{"encoder_mlp_ratio": 2, "encoder_qk_norm": true, "decoder_widths": [48, 96, 144, 192], "decoder_upsampling": "nearest_conv", "learning_rate": 0.0026, "adamw_lr_other_params": 0.0021, "max_steps": 10700, "lr_schedule": "wsd_sqrt", "adamw_weight_decay_other_params": 0.05}
Rows from block 7 of the encoder of a small image VQ-VAE, named by matrix and row number. Rows with one number within an expert belong to one neuron, the router's apart. Each number is 500 + 50 x the weight over its row's rms, rounded and kept within 0 to 999. All counts start at 0. Numbers have three digits each.
Before each expert's rows are labels from the 100 images, of 14976, where the router gives the expert most weight on average: "top examples" is what is common among them. Only what is clearly more common there than usual is listed. The data: procedural textures in two colours, tilted and lit. In brackets: how many of the 100, against the usual share in percent.
# router: router (encoder.blocks.7.mlp.router.weight, 4x192, trained with AdamW), inputs 0-191
# gate: expert gate (encoder.blocks.7.mlp.gate, 4x96x192), inputs 0-191
# up: expert up (encoder.blocks.7.mlp.up, 4x96x192), inputs 0-191
# down: expert down (encoder.blocks.7.mlp.down, 4x192x96, transposed), outputs 0-191

# expert 2
top examples: yellow (45 vs 16.9); ground colour: yellow (34 vs 8.4)
router.2:516557712513477439517522533506600471461475449498484488453470487617490501717488527518545522542459445481428506533539588571434472543491436446511497399491408505530437515482531494435484481516519494556479480522517539405511602551464441468489506461450516542484513684494531478406478404524468500691469465492559467480477540442523516483459478475505448508531517508509487486524504455485498537519488531513517491500583492504538470559471552578564523512394495447561598485471515424496557532470482486447520463510494467528475583547471472526488420523429527499511438462501523520509488492508451461497
gate.1:497476426514526456434471550500581480488373509477469533474475558475504429669559511487477501522416390464397557385491548531527523520490546562490494518529482516551478564447598452497543498515502458503431477538480569554456586401443512469488494494580541504490483471559500544431499574544463549508421457423551478543457427592569430464497550471469539427506549496510626509563475499516542442424446456458564559474516513411479515519492480507517565471433458543486440417513497484510496453549475421508561641578508536510498527589543480502561523485446522503518477532533437502616549461463554418534
up.1:489513353566464417457503539510501482567492527509459461424473502567497431524535526484504497598465474518441514419529455540458523620503518518538488552487414540505446458465505533532514438527429506456376513526487500504438617433460510496517485512538448471548523485500406488496511499495370546445552490511527462488476454639528462516489574417472523415528535475499595657512501441470520446439441435452434532475509622501523452550510483526522554519501514516502504547505544491499496441525549460535443629626476619512527506531523428539534478507551504482567469519534388493561547491493521394461
down.1:489474546506456542512474493530528494414528531426518451512519376454489527488534532499511468513445509511580506431477544458454544518369530546515464463516563498471413518462427612482547609519512482385486571524498493466472539447563501475579483494552526354516555518474491532510485547506575521519462477572483400582559502439520466471508606543527572491493571526532461414456505452519492452518436436480415512369457467518493473401530518502389416590544418488506439579573433467493485589525523497406556418504508491506434565435502450544495502447584574409506552492503470486485498510520530535426
gate.2:447467528528439494472498441469474493424562463423593453541494543496579488417473460449521572653570486530427519490469492489462463528583580537513418506492450489452499469509473484483536464453454483466528438507466481544545628572478438507511468564531564429495455479612540500458472495557433475593405496487491495540503521523480505559509469470483486555522488455484525539530467561488479519492445360633419420486588475543516433554488429531552559519524423503436496542436606412515433530530537518483462542426475457483492539452533492498564484563543498458467652562502535531449628552554475526500
up.2:515518473520461460451494541525505513423548500556522608494487509450484507394491505635490534523540465566578510482485456518499546528537559570569435525510406513478581427450442488509565554465465538478590471516487477498467464568484460559469406521517553461516484519514641624429507439505395517442497485592524553498428481480439504565461499495540468534502448455420489443425504588477472578497510427519464375425553553494615340480504448504522525488444476525491509579514597470555516460484457508448507479413519476451526571427405465520494485524533453481496604554444515537486551513555489475510
down.2:539574417581572524525510503486455466533457388489438465426476525478502581528644431540488533485559523483479551537502518540527525538535518428561461463594479440444460502509529426492427496611470523573439438503485508442517496526505420466482511520409446532549499436529447491462527502471533515373532473428457510445478487499550452513552493489517412552575584520481429499581524505516511516486505489427505501552500467498528469639493538563540532434516530512464343484507531504500531475605460502500534496363438510461558446564492499473552543599508480393535537400598497488557499581558504446450
gate.3:498570588462543491483467549505505579558519548494548488498434499555450462602384514567499585512493487507480512516513520470565476489506522509528500544509597458503471537508469532527438428529457525541506459527480669481507467458546514555473473531502544417523488466512396506553476518359451501441543543491442558562515470453492475532557530499502503569615506454527444549575515570528443423510490440463497478454510566547424528417451459513532480460580477367430502587451589554555536530509474507535513396492442509439478394432508530433451541519430507424487577519452534445450436554423540395434
up.3:448576492547585413577526544564602542471541446495434431467506498523492576636480516507514544506457543508435507556494464508619478437629467566536494535573521501503555543534455463521462480565521421465503433494488458534553408463496501479542458609428559538472462547473457471473510513458528567463461512512442461473440494572522517505477510464488544533506466521399508464450582592486455551515531422499481468461441445533463576521505538420471529543520560519504503451522580460512515514490509514476375416670449384460506481432525483534522564501435469502455526514535471519432404610457421468515
down.3:488478449409465412513517482508563447503530528560398507531589534498492454553488473536490533417586527443476456458470458505579458493479406462511442547567476516515440494560488561450565545467521561603445472490550516512523421514518524483507482452515499525521558560458484527513521506422579522495483486519446456557411567623534532469503538554518418503495402424434486545515486495483506346606543546478549508385487583516604451436559371449458525532455416481564574488488518509578601505471551496498476564459528498553474516453497453518548646502443474480551489506521527443578479424510485538470
gate.4:497527428484520454515536528577520504455580398484534499541549573517526468520520492523545513610530481464466483417478471482524529469423562516622485465576546476441417553359477508484505522544438408449536466561484500472527541462475482426504441503488487491490521551466394545420460462553399552485535512601529467451507480494425549593424475523453501512527514498542616518542470526474454585464441468424404487376514570461479456527532481530491479547447505503528469497629545390570485491477546524474510570453508506441495534547550484410496481603547498500431472469508495459442574596415554431548
up.4:491518591483509600467543463525483476447523556517441513498493555493457492472486469534443496467432569515626454533525493505492562463586440537473474545525523506511612430501581501484528536497488516555564372537492535493567479466482537561502549444516586527501538475355565440702484561486531423602481532512504519418565526541566472483510491511449468498443449481501513587425519514488396502512411502453560413515462488555506561518531469425479508507624562555492492552506551491500519477514510550525501434434476472506394520410388490451460529533516457510526427501550455567563493428452464560529
down.4:431514453443449410492630436488496448476490518547457557472475503487554394586497457454507453552486511468544452473536509423467519451598517467487483510471458460534468514476512492543580470468490559484476466507567554475446531602456508496473593475471465531437461516405592429514540446498490621524449475512560496454433505474503564442540527506522481540513428578491560406471488585461509560440464496452493558445348586442467504571504490478472498530461511452500401397585572507403540530615425461468505534514454588499536477536464577494517592437541485624510456536423473505543491536492514546520
gate.5:495503404478529464475548514522466527436527557443488587548506473575488539534436510486474486521460556480537484476520401549509548541432520522508551404457426518456492528446436526589516521463474540566523501524507513573532632424540473505512470526555544470423495622531531552452525574500501498552438443478456475431477615495515490554576510460476570476450480490483394435527504517515472680499479403625481433464471546570536461469501507511433527516451453441532450494488409510492485531488436475451430652421542483468518454427559497475460372495517529556415501487440534545471485513469561564473
up.5:484634467499570499463540508403565557567485404525441514516509467545512416471531506477420506425488425502561512533526439515533544412508473531522562520540528471496504639389547529501432526516392521549558382562515487534502613485492464461517457516471464601446504477504355551471442495502489518503560501535476419433521551545580458552582499389547548516471490477504433537621581532517487594530504468515461473458459460480546476611499518439470534477494472487448424525497560506498501518499440558485538523430531519477508403552446479404507518498483522510503505391516417485439543511577524480553
down.5:555514471539528463483543509520485500494471528565575556515479480552531524514483507493481494500449498536615475601520563455469428579587508616452560550457510535454532542525563454483486458501557514518423466502589498530597468515555550439450500456533454608498420516361489494553507454566501482522419513578427568524426409534419554450489387424532547557466405541512547565498494547409473466544502473496551432448460556558541583572404483461522457469555370524505436495499415464516416437521430526496473484508555494544557496522475462502517518609436424486492537520485444490514504487558397479472

# expert 0
top examples: orange (47 vs 17.1); grey (43 vs 16.5); ground colour: orange (34 vs 8.3); ground colour: yellow (29 vs 8.4)
router.0:495531363544544510459525563493428536566506522538455505520514448454530527257561516511444483512496498509582492462494446477486582502464529452482472616515580424538539533527492452566511517489507493414435504511503474547486426471414539512499504468462510537430461324494431512584532521510474503334525496499532496518467443523496498525491523472496582512404473519469567422546482512464461533491474523573531519518488514490503495494565517520458470503630573594515434434491604449498486481555422473473469527507515520515519464557555500434603563453456528513545580510475442565443525497466543485550
gate.1:472356488519406540410507492554547543549515498488561461443491600503531476435531503534538549555536517475502509488449488452527508426548504441514477551455416544451497457490420534445440422513546524502440597460484447467449507528538446508530480474463512472569442401557405569520527547437557479453480532550543498508617490549396435536502435523549521462569448525515481490492478533521460431471418393662510514503560532476493466431530500537540514509534530583474552497505592598522463466493457533483371603557463465526469500509561475495428583458538471500587599489511510537546534431526546413520
up.1:511626366527572442541525488471482485493613401498498515598479401455517499396478456516427474463592410463547477545496445516486564532510491546485502428536433475525496496488525489523490560476461522428456585534501506521510561531476412493470504394611409504455597521522468483475516489540419494375509441468417434539514563552526499485553477459495463531445533453444509530538520443530438556535540527552418517478508479464542550557555550459461522504496435523517479566399486530537537665509497469529576412459555536555575465507498502442549587511518528531460468498496460510473586465481497607531
down.1:526487531478435572459543589520539493463513540519567514488456526504598436598545521483573435500454518513371528467469469449516497528561472436525563424464429587585504496421547568405515505479489438512474473535486569449505589527523527493430568522473479480415532535485438553511450459422521595518505435487518541477579474426470490492518449523498569449511501454552511605495448451476484527406547587421498577475536578524416483418511489445600528457496445499452591420540427551640463597565556463567490511522539472495477520496465546474410460424536522462554484551467488496491439479423479444548
gate.2:476539473482524493489416555498472487518585526444505523475476523501465518430508531438478445509545505563500557464557495529584536577510541439460534489569508530482552472399509499518482608501462540619433488446468518566452515478385473549445499505454495510578552583483542529653518517570420438518471525453636504455602467545517464515487592460545604529453503517539463475486497600484515587434456576509464491576477449475538452463491469383494491457424470486492540495528439463490466503447390456464523501408379475497585510528517495500424463472468525602476456515587528480445421507609460494509
up.2:538524481490492514518540414513530511454451474539506530485520473482491519550515475616498500527468419443506504604440458461410466479522441540509424452476488471507511478585459519482487437490495474472533528551544376456529409541555418403579518528406454508454476436533474476405457491428593588476473492585415558522368543458520536494534426544458428467531497503573551555483544456513516440635503419507617528464492509441468466545528524578498555510563498562515532535528484573447566474577567515462438547594585463483463490424515523547563583551462469438509546455408501520570566496461553511473
down.2:473518432433475505499514492452550466496552515408435448526445600570579503563503463562439478433522549504432553426466498495580549421457470621455405527443549492472514563556504515569463507543433532420493547535438440566573536483491526453522488470514424492502483576526500627479497525529589460512562475433579522466482510473504420474491580509472549557359515455585415543532488563498545440543562501493485499531503527477526536497430504543529373367427415535507486454535431523458386584519513527486466481460438467563543448534463494535507564551522526549451536419517493513451490476564548558507
gate.3:471506516494407475449500502452544477372477516469532603476540542513530471429421514417492409479477606553497460525513548475419506464461477497514500454526488475499573482498514445593502441480533530550509573548498397495475337470512521481556506463381470452572465634549453461458494494450507558472452503521435497490561501505474517470528557475485507487471534536511535522383522466491536493457517522535546440595536498482567512498583432606506559506470448540540615503486530487515537508518535530513528527515536408535545596550606390489565534582512494531392619486555466427446477438413470515479
up.3:496479499508476468512448468534564475596574385530468569533476567595540466384492488513528509501489437482542513573501547522450405487509536521507465414486423439505561462478352481516530529482415571527522571500561426534480476513517518407543482467354448474587468564573418478450506456494525471525488566516498581547554501417431521468572499566430591400554523569436550488472421450521571414478538550448491515497459513403560507514530523644477509498469420557526519465456568546501569509456568509506518524496498490514511580527507479438470488539583499491565533469466476419516522483501539468416
down.3:399522506533500508476411532468503401462527462499501455507514650497478569473492415539567489461554492519490536609457434473447544533486478511527488513496561454449517525521401496390422521507520478457570524497488513507482485427465433482448419524495454558502437523555445462449463406432501525593473442541538478462530567497453510497581444435457475493586507535455535508453467471502509531578481490547542440468511519476497549450471491524604510603597488533454508580524466561571435503502489421527413383564565484397400544515548404557492522462610512474545486605502584513517522579590477504488
gate.4:473504544497513528420513555522549507426466529551541498563503481559483500505430503493477430360483493519385562521467556558482543467457456506472529589513518566485580439534442501543505551564517494474435369594499522493468537459469503538577470460522456438498460476495538540486432432550506490477506632555489499490511550586452510465488496427460504496517476465504507661498516499478479525498520437487548476582475586518549574490556550451459498532585530593550465554475463574496513529550645490494404469493496464515474496404392405464499587484517499382413532494526406494582423462478440531532
up.4:495544529540485567456471559552527503461480542549579520578488508552502494517485485500557518356469480569400506522414577524473585441494423586472566594541511520494516506510439488529480549517458475478415337565500500484551484500546522472600465427549490462571437480566580566472437441513515481460520568496454513490500602526421462482453468501585503508589491487486550663505530503503491478527544475522529495513505582520468492460528552444494504516509497575478365544462395537474464488525557510469463433528536426492490440411504473460448573452450493426490576498608445482502422452548412514534
down.4:575453529499487540545430463617457539540532477565536507579413514516516538502515441571532467594498544563456453580487477537498538631472534512555527558472550400481534529502492471533531541522518463495531443441541455468434469480424497555575537460490523546513564525523523526447469528461570447527403520536481434508513509451439527498508479503449436463371563434549523433538459534591443482515482475484502515471563444423532438429513527484427507453573514602464552451494529566557514505489591527491625534464472512479392456515531520461500438547370567484486463514622467411560417549478421447572
gate.5:497477530418403470551531489514615506634443553476534483536495419639469496493500517382473556468486426546488493362481464549413380574455515465509483544431480515539409492544548466449500506515466464519539497630477423468493376494481490627519498502535533469477476576449469539449588598509440490474470481471534488469461527495522531516508502487504432450584557559514563532484504529511521486512392526516526547576506489484503468449517442532497584509420493527541471470482561456506512453563489472498499536556417495513416592560561538532514430484532481469547474480406586517541498562387531494533
up.5:517521499553596480541429501484422507440546493448453519423527508407448470491504466572519437518537630516505481556524620482621444592503428540554496335573551507483482517496479484511503536486522557512518480397510570515466513506541538374491512587484490522462515452443506491589419466538541526442522470454469600455418434473511490548509500452456530590378486489528526532538533514500528476476581503413469553494523423498512562515462530471536445556476487402529547600476381500474483501411540549543523434419516448476517495446540451471606534556507499518478520464515521512426486553531443435434
down.5:448465482550507485495488499562537472496443480429504452565458483559561558587548510437547539522430444363448507483505565540371512545518526388445570554546475569526496510512497518484537604532438459538467442587529537417491439470460432551521470516608499492454497496497543493525524522563434474553504565454561418582442449570516470517498493501510502528490530501547548552446435423476435449482397548489594544564494495563494502590551525483479587539546442509488569552484356457435450500386526425517482519579475531536503563509543499499452394487507551549464512536519492390554423456459519554526

# expert 3
top examples: teal (85 vs 16.2); blue (84 vs 16.5); ground colour: teal (52 vs 8.2); pattern colour: blue (46 vs 8.2)
router.3:526536470492534508433432475395458476572576479569437557548595510489484480360487470474437448395520591570556508524500494473473487526571438554425449535470536503541470502528464537554478563449527516473474544495510356579574452437576490513536530518589500540561468446495455518556486453485434405390501456501362541547466444573506536529509488414536511501440483469538460514424516473544466396623483511626567471531494497566515505516570510539528446449568539571414511516417492525454514503485552521521499542516489536506482397458508466546540483478525522475585464464519436543483565429540471548497
gate.1:484580642442495485460483521442452485563432515379500482503471603528521525585482498505502474618504561479472512501501444522511543510545546496547519471555563600561498464500462458493537583487501485464534380478504499520549400475551580519524488475559526482509455459472491445535571526504512501354521528451541455476559482375433479514418516563435493511428442523372503482521465447545472527451574473504464392468469526473467616524470495412550518496460583597540447486500529389523507487517474457529557503517500492453484492512535535514575436610519462543529467461528515499568455567430623517439
up.1:520487461521478481476488457418442485476545583553514555338486482531377499575533488435416510474522481450466554594450590471554522540489539578527452480388496577465468547479479541509475515506571532589481517382508481523470532460405424511527502467492479542415495611455508579560393557559517559519462496508580491528513543591521539534426471521598394512500436477584508554419512514486432519392483514544566472519491450545583397444541486468513389477535452527452457500551501543583516540491558494502488484456516474472437517402450495456466512586504545453522531521494508485467488565516461537538
down.1:562477578495498518480522520436503438460563503539444546484556476507572548542545514471535454533505481594411507543511471496445541461421468502515466473450478519494405548542498406473464448400486505435484503577503500623507572450509530507541479515522443553528541456574517444515459495539407567473565428482456454611521536506379440489414431427481460507530595555435540418487566457499523562545512472480544490515594511476502543502532589497361460553422461506464548468428545525464470517515527368505437446513480563511481483450510416468453484543577488377446539370548516459481565522532501488563
gate.2:542576548492424482477468526414427484404449535442569405555458463354525495486444553513565499507532475539401458481422462519542484529480500488474534501554492468563563523485445509379589515480596606595382470496517567488477534478511469449434566475485551469393515591523555458473523410457465497479408515466544556498537546450483525532449470484474567473492464526581448541547509464483475405461447562479458502530568536500480532504498525608551502467597545460555433507429430485470531511506535497490494615500518493524392550456435492508490492484561527551430550549511501526417589454430461536465
up.2:536519572492518531533528544503541519577561403496548431426571564405517421493514491471511509565522440422490578536530560526508580570511488497480477490475553562481407559528428389528470486522439421423292421486480486444469573536470553444576468553514465496601470465445538452516486550645507542503544481534527481519442484531582427503512469512481441467532498556365550470445509495469490517486576435438414526523469476500546497493525530515509508495409511429487545526508459436536451454552524499482489444533470601445534487511501433507426467561493493561603546496477481540544489577559426511503
down.2:436446574588515457586440471483611433532502523539382571442547562523453444573475487533385370486561505536577509458516401485427532426454507456502470515426468513506417504531542493484433497502520598513509454444478542473508528515524453582391418509611575442483445530490497499483531526575522484505540562508471486514536477451546425571601442577448495523413597551507539544482520527487603480457454446581554446395499516528474548499432569537515529511518438467527432590495535563499475422540448560497424550476505422497520502482529500530405459489507470499539555511446513528515528495517498571519
gate.3:479555476486512516452582492480620552423528413485488474498574521424506499531508460512467483556572493411564553573452508448445454492453519494472524438476504570444582557459579603378440392460428521528435469450467508466496550515471530511409522467559494542491515486491539554503458432537510539427525510575546513472447569547583450478408570465477485497490572477546444598571525420543553521461545493485587682433508568490536536527469447442413495504515556418503433473569496527540491471437465508451452517482569543485571421557436457461439494547498501529540568521509502492455435487547457500571
up.3:512563516542508421433539473446632481497446463508474497459444546523522475507434489445473635502549536523581506602497510477492420403575497496488479553513428482505571535436431547469406468405568535542458648442498548486563548547536457564485446444566577551597530488457537544391510471421566479482446502498527483538486544582515484567432499433532492505457514450502455545540502454510401532365604549531555508555546456496500498577486515412479485492467469473477376539471471408492481523542467457559488556537482470542533417447509544507541438526493480540408566496481524508502555476538520529488
down.3:505459513480624512489565516525501453391492559436482556500469595513523594467582515433526496545430450543538500426513501527435417434512575610519479522545529493439505562460445507567509516521440536534559408529523481514598557469444500384553446498494438537469479432435474501526491446620490546515460465588494425514454430495511534511455525552564478480551547490530543511528386559478540555526489532439497621502550507488507517592458505500460473532464413492540459535472489476419481535469472486498371512503468491495559539578505483577470519450410474620397520468452546570511425477600487460441
gate.4:484594416492491552574435485456474461367520455497469523507516443482509479439473469455390444486523452474456512489457427540489578550527467393531524474477514574494543556482519462478462516465471513492471540516490481521477596493474474476490500519482556472512491463441529579444452585514496382438493498434453452610609582509525502495449485508573516513471507389425461452590585505527482574557490625538499616497568437505519480512554525488562504490560395436453416501510406630550510443509549497486519504434405567437501571500520497536558531486532468492503548472579443548490508558533541622507
up.4:472567457538580565578351501470431499371559396498512509511570404510508447434509476466382471437469473465478513442502475491483591580451498399531501495491457522486488524486499530513495527433407535529454502541489452527516606514505473451490515574464514511508500487524575564420484539522435464483483478457420428572521616532566500515514517524487553494506512461470453515575582447572502472525520620570467610526537511487499501474511521506545492438498387429441407437532381565556513481439556528499517494453456578475510529444516515571487518528514487466539463451589481503490492521547634584474
down.4:515483494520484477543445535549500451498519476534383440539500541474457573381495511507537431457502516492448505539475524551429446501517565523472631579618554396505603509469524538520499481564510513515420549490554438539465402532486522533507543476508561507463421483466469473450517470474459563484409543477594561561413496468449524491396479496420550561575532572495506349535511557390545455511520457535438432547390485569481491469461515571456497561441534501513577477525483423442537523433484472493445513407460522560525587552541507523580441523562482566532576499443449515486552448473502545522
gate.5:483575533499576502478539443490449522555531478432516452631545532508558497609562519460460498479522464574511523455454471480476476471491569560484485393456484489462541475412517595565466461480555478556453438562471485562482504577429498514384488475524458445507544425515576506367502571549506536450425497545541389572566576509535525487483524494583454529471502445530536497517443550503476580394422503515440494516442454424579469424419577537445516407524461559545476493476594528529548548535512490494556528363515463508542383413523512512494522546485492533407519500528579518510575474521530528495
up.5:536374535514516553568537472469514527473433532439486481529482493579570535543687485503495418414478560488518514532522430476389532544544515462502540433432561521432583561504442537520434501506517482514506504492486583472518355608489569574442510439515502519457493545541476525579554532455560561491481474502531477532523495429475461372505493419541413504541503529541454453430430484564497498468414531433436530545472487482495533510501509536423409492488587503468590480459590494532509503432403552498608426521457499553509452573512535562474493524550504519457460511536538526548475448601439482537
down.5:466475560467500542543400432538434508545497474489509622497456500583449568489566505541495507490424495575453576535560597538452489539488403523532551500449486544506519500470480462513451528567544453475576500506491541456572470486442468500500535534491493519445495503523508572394433569510524451536502514532449437448590497575492446518475490492527551443506516610575536468546403449547537593564411450423537436505519503494501572554513545576500521524556455543475591526549546545519493411403574570550538478535510564508448515425498480516473371473450531442509556474482348507585513454437389427527

# expert 1
top examples: blue (52 vs 16.5); purple (42 vs 16.6); white (39 vs 16.8); ground colour: blue (32 vs 8.3)
router.1:490464578424525534509454493524501482409486458508589424493519468440520445581535523492572581509557495460444447462475421515543532397575576452441512427595514459449518501477483481508560470409422459585524463522509571465514526499457426497422482592517560492483528557433548525415548520459562491628530523540500506564563515530521512547449524529509544493572535515466493560459486520521566600458573530452430531473488480428471456475480442443451540394488428432488437502538456456499503496513601533483522509466506522434543544494378641545445467504506450618433491548560544434554413507473561545539
gate.1:496446392591503534515473487497481530493519525491428463463525514461416531377473512450538490515591584547567554514503423509434475452471485498440479483517421499515544543481509534638478497537513519603514556515515536554469498480538493523623519526527429505570505471437358467511474435543545367472544499468421574521493564514440511504421445463545474530492541469551541536399470604498466565536607469474512442544519537524531418483475506470494482467431558624489460448548429437485531483588515530493436396501523433487532576458474459459464538590548481488536471480526508445533569490453413592538
up.1:523571504554429564532389533472544578427556465541471513531485456442494460499561471526458568464425529557432482432512441532511505522477535462531517408500445494494465496519405548586518580488526523543494549528521509504444576464486656473521473526504502515451524538532401580459508479530477582458458513491539372447593452464431497544423513463430485452522476484531565314389523529576514496430483524499461471511474490432570420438467435469507531443467544467505424601575577477544511553425461514462589542542506464475462549496539475505553508443491532519586503417489490490509530554504586439520
down.1:477522561538440486520640529505540586512511546594390469421514411411508504542535524480474505477454573509469503501470476490452520592504466538418599483554505442509504494569464463491461572511492536442611481452541490507536619496476496555470471489486408451439593508395465529508565448549461452451437486619448557576545495506434552446458408528513549457494483429446542507485520527481515498516491575425473525467596502512434517481574463407523507498547440436551396503546449556464501495485502513478431564528482484483487495452464493474571604544528535548458427614532520499540551503591455540400
gate.2:528520549447505539552478482501459517462558465500447394522516489505526569475421456590534460452554489472469558542448536475533462596510486600522504457472525498496678478477510483513489488516518559422418497538509625464447464474537492453557525470484483544619557555519550496505481412473432463585478459521464489548462617502470480528459481541462519494532492445519505613531521453466434460577511594428521449495513541476538546427457534462522506522509485465519458555439292454556481642434381474563502574437500501511556514450448480444533453519537510507413483469521500436438487459472490544492
up.2:452451608500459471440513503502556481650449584562548529509416530506477489498651516476461506475410495566465423492480424513449502504491489434451477535477451532504408574587508471524499521510527495516535558441509452481480546518468553519511475481498489446450448535479457539600494577539567519462496540476498474442550459503582519510503545473537493547451448526460428439574550493529557503420447438590487504420508432483496426547540459538481531474510531557511502480515749581440530427555575490437467448524515450533428450543575497467470563412506502449613487528488528518541482516535551463489
down.2:479438512444450492538515410445440559528463456532468458388568551486514508406450509576531493585539466528444492466425436568486504499495575474529506581560470441497615470465525418515478478528490501563531506456482548511498495562447512502541539531543487487631454567584493489433447514492484453565458522526569478433572501473473406495414498401446582552597505492456528574561541525501508555407513461471533385424491463444508447469484499507557599533455501493442457494531391522505456450529447490590507473545523408502530433460517527449661540490615462484498474523452547552559533511529533451539
gate.3:508537440513471525487483563511448481579469527475597499454508508502506514526568487474526405579438613501519513524473578436536455402550499470519489419500494551553386470529476522539597438497529527454577457559511537446536572559475502579415442579519457552564431524442559481447502641413455553433526513526506543512444434492473551441519496555415518488561467491498542517524455620521558468498458500497451498483429483556354533479578461453462457463512510410542451484547515536512514430413396476491441489437532446429569514530459522583572504574504504526515470518542435450401504575497531528447
up.3:501381510509470530588558510492531501474471506530469593567487541488462493459447508481506575415565533487457478487498440511535450472476484520492529598421517475463601545509449447528392495448463491565517453474464442595520415464551539433579547457413482538484545571492514556547506441620528478653462502494481437452557540483502451544417523429579435553464518504560457500565536482503420547499501460463592568565568572429589487562499509558560488548563471572487543389467519512473483589519545544440461480449551514523497510470591419361440461452481505453488503501476525461547513439471457515516
down.3:398487430511624464495460533478477395538487526529461513491518528598492625541497496505483514501489566437483509385497630522483447505555490567583523536417527474471461486448469485481410544596481452543435387456576486555470459452530519484475401431496508498518485530598506558524467548547600471515399472546505415544524555585509418468497509493502460475488550462509597528518454543514501560574489492474535458431485523614557466420548482438492491489529567535456550466515515548510479431418376497524430520402450543466571459486463537527461423517504517482481590471511422458504461549470527510438
gate.4:462511550514514534356515443562500481527499496524561473472515585512503541442408558542546524527520405509475505483433522495585534420520522395494514546512564509496476478569401485577500513471422562436401578452514412428457392601519477584440472483474580460602458467543517475480507564498657414515562534468456490492413583515507427553503508509509490568502476477550426545447437481453517449583539480521532517430489527415517518426444449510490536532471497588513500511447543509446555496456559471492490540444469403554453570579504527554481559513530489460496517563532445495425521467477492400430
up.4:532427510528487364635538486521470519521468481474519457541475555482505501416467477500429527533507514516561473480528489544488509553471490548508516535479340520520558543433496529515430530571546483547486475543486442582459528422512503430594499509551433515407556469488584521537518555489508550444445470508547492489666391516480474473446500439551561462473437492505616546461572516541506563413521514459465516526494444578506514496515537503501487547587468475497547549493497511557477652592445599467508365557462491463463448449479508383428569472475537454427454467487457542562470530489462511514
down.4:493514410481454402555432485475475460495526580528544520414544476444433434470544499451437534525489462460460515529462424509550460522553448510495475518597551398451569447521488426561512521448567457404367524441470532535567417391505555460519551542508558489427524519447442496532473495507576500467543552491419501560553484501494532561535458550543536556435404494538557459617482516480491488559477514503546482493490485515483475517471429516615528515583498424523510498510514432461533468494494417608472505550491489477475600581492494438540533476508448595656491545599501463431474521615491463453
gate.5:422522499517533499482438458457467505525571486456505522449531496456621492531449466448557482474544594466596472465449528520551471537578491468512495519565633527430514425482438494529543519462480517539530473495502506470578499388484496448373474505631466550555443487512558542483465423478478484531502509401438526558470516614534519514446523477467547596548512497577547477436484486530569565493507592506506567450512551459492608502456474499438531502566401486521543450512542455472508500599438455589476448596537485552540401421594432468432467505482483540555420497528487440449401455571495475546
up.5:551486493531419503490574496513502450439402563519525504511471507526430510486550517545464483467442424521524502554546531464518578472397507504487485454442438493577536602502547519529499469535467477526519461569488512571435505518481573579592576537400586470428521515481506421525535648462458485460469511540581528407509483448425508486530517467570449438472468475443400538538545549488372417443554442522511417519484407585533462545529523479506433529448624507458528535452398522500488466453487473412478530516458558458506576589460527460528472487530549509490565441456387593500576503531471559522
down.5:496581552421415654552479524500524488538547571470496483657554458457490557494545501465542471488464486551402510513454697539467507485470488486484490493651502472459391565472505508505554503581449489499514529486509604524481561451447449518452561468566446483527483502477490470445463506481568457485480511408465572517526542530562530549440561408537524530597540522461412473509509505520496441474554566414509478530472499589496424537526524485440503528498449527474541555585574496481456526432571554524507533414450483556458545482532506429443468490546522478488539436548456466506541438408479484420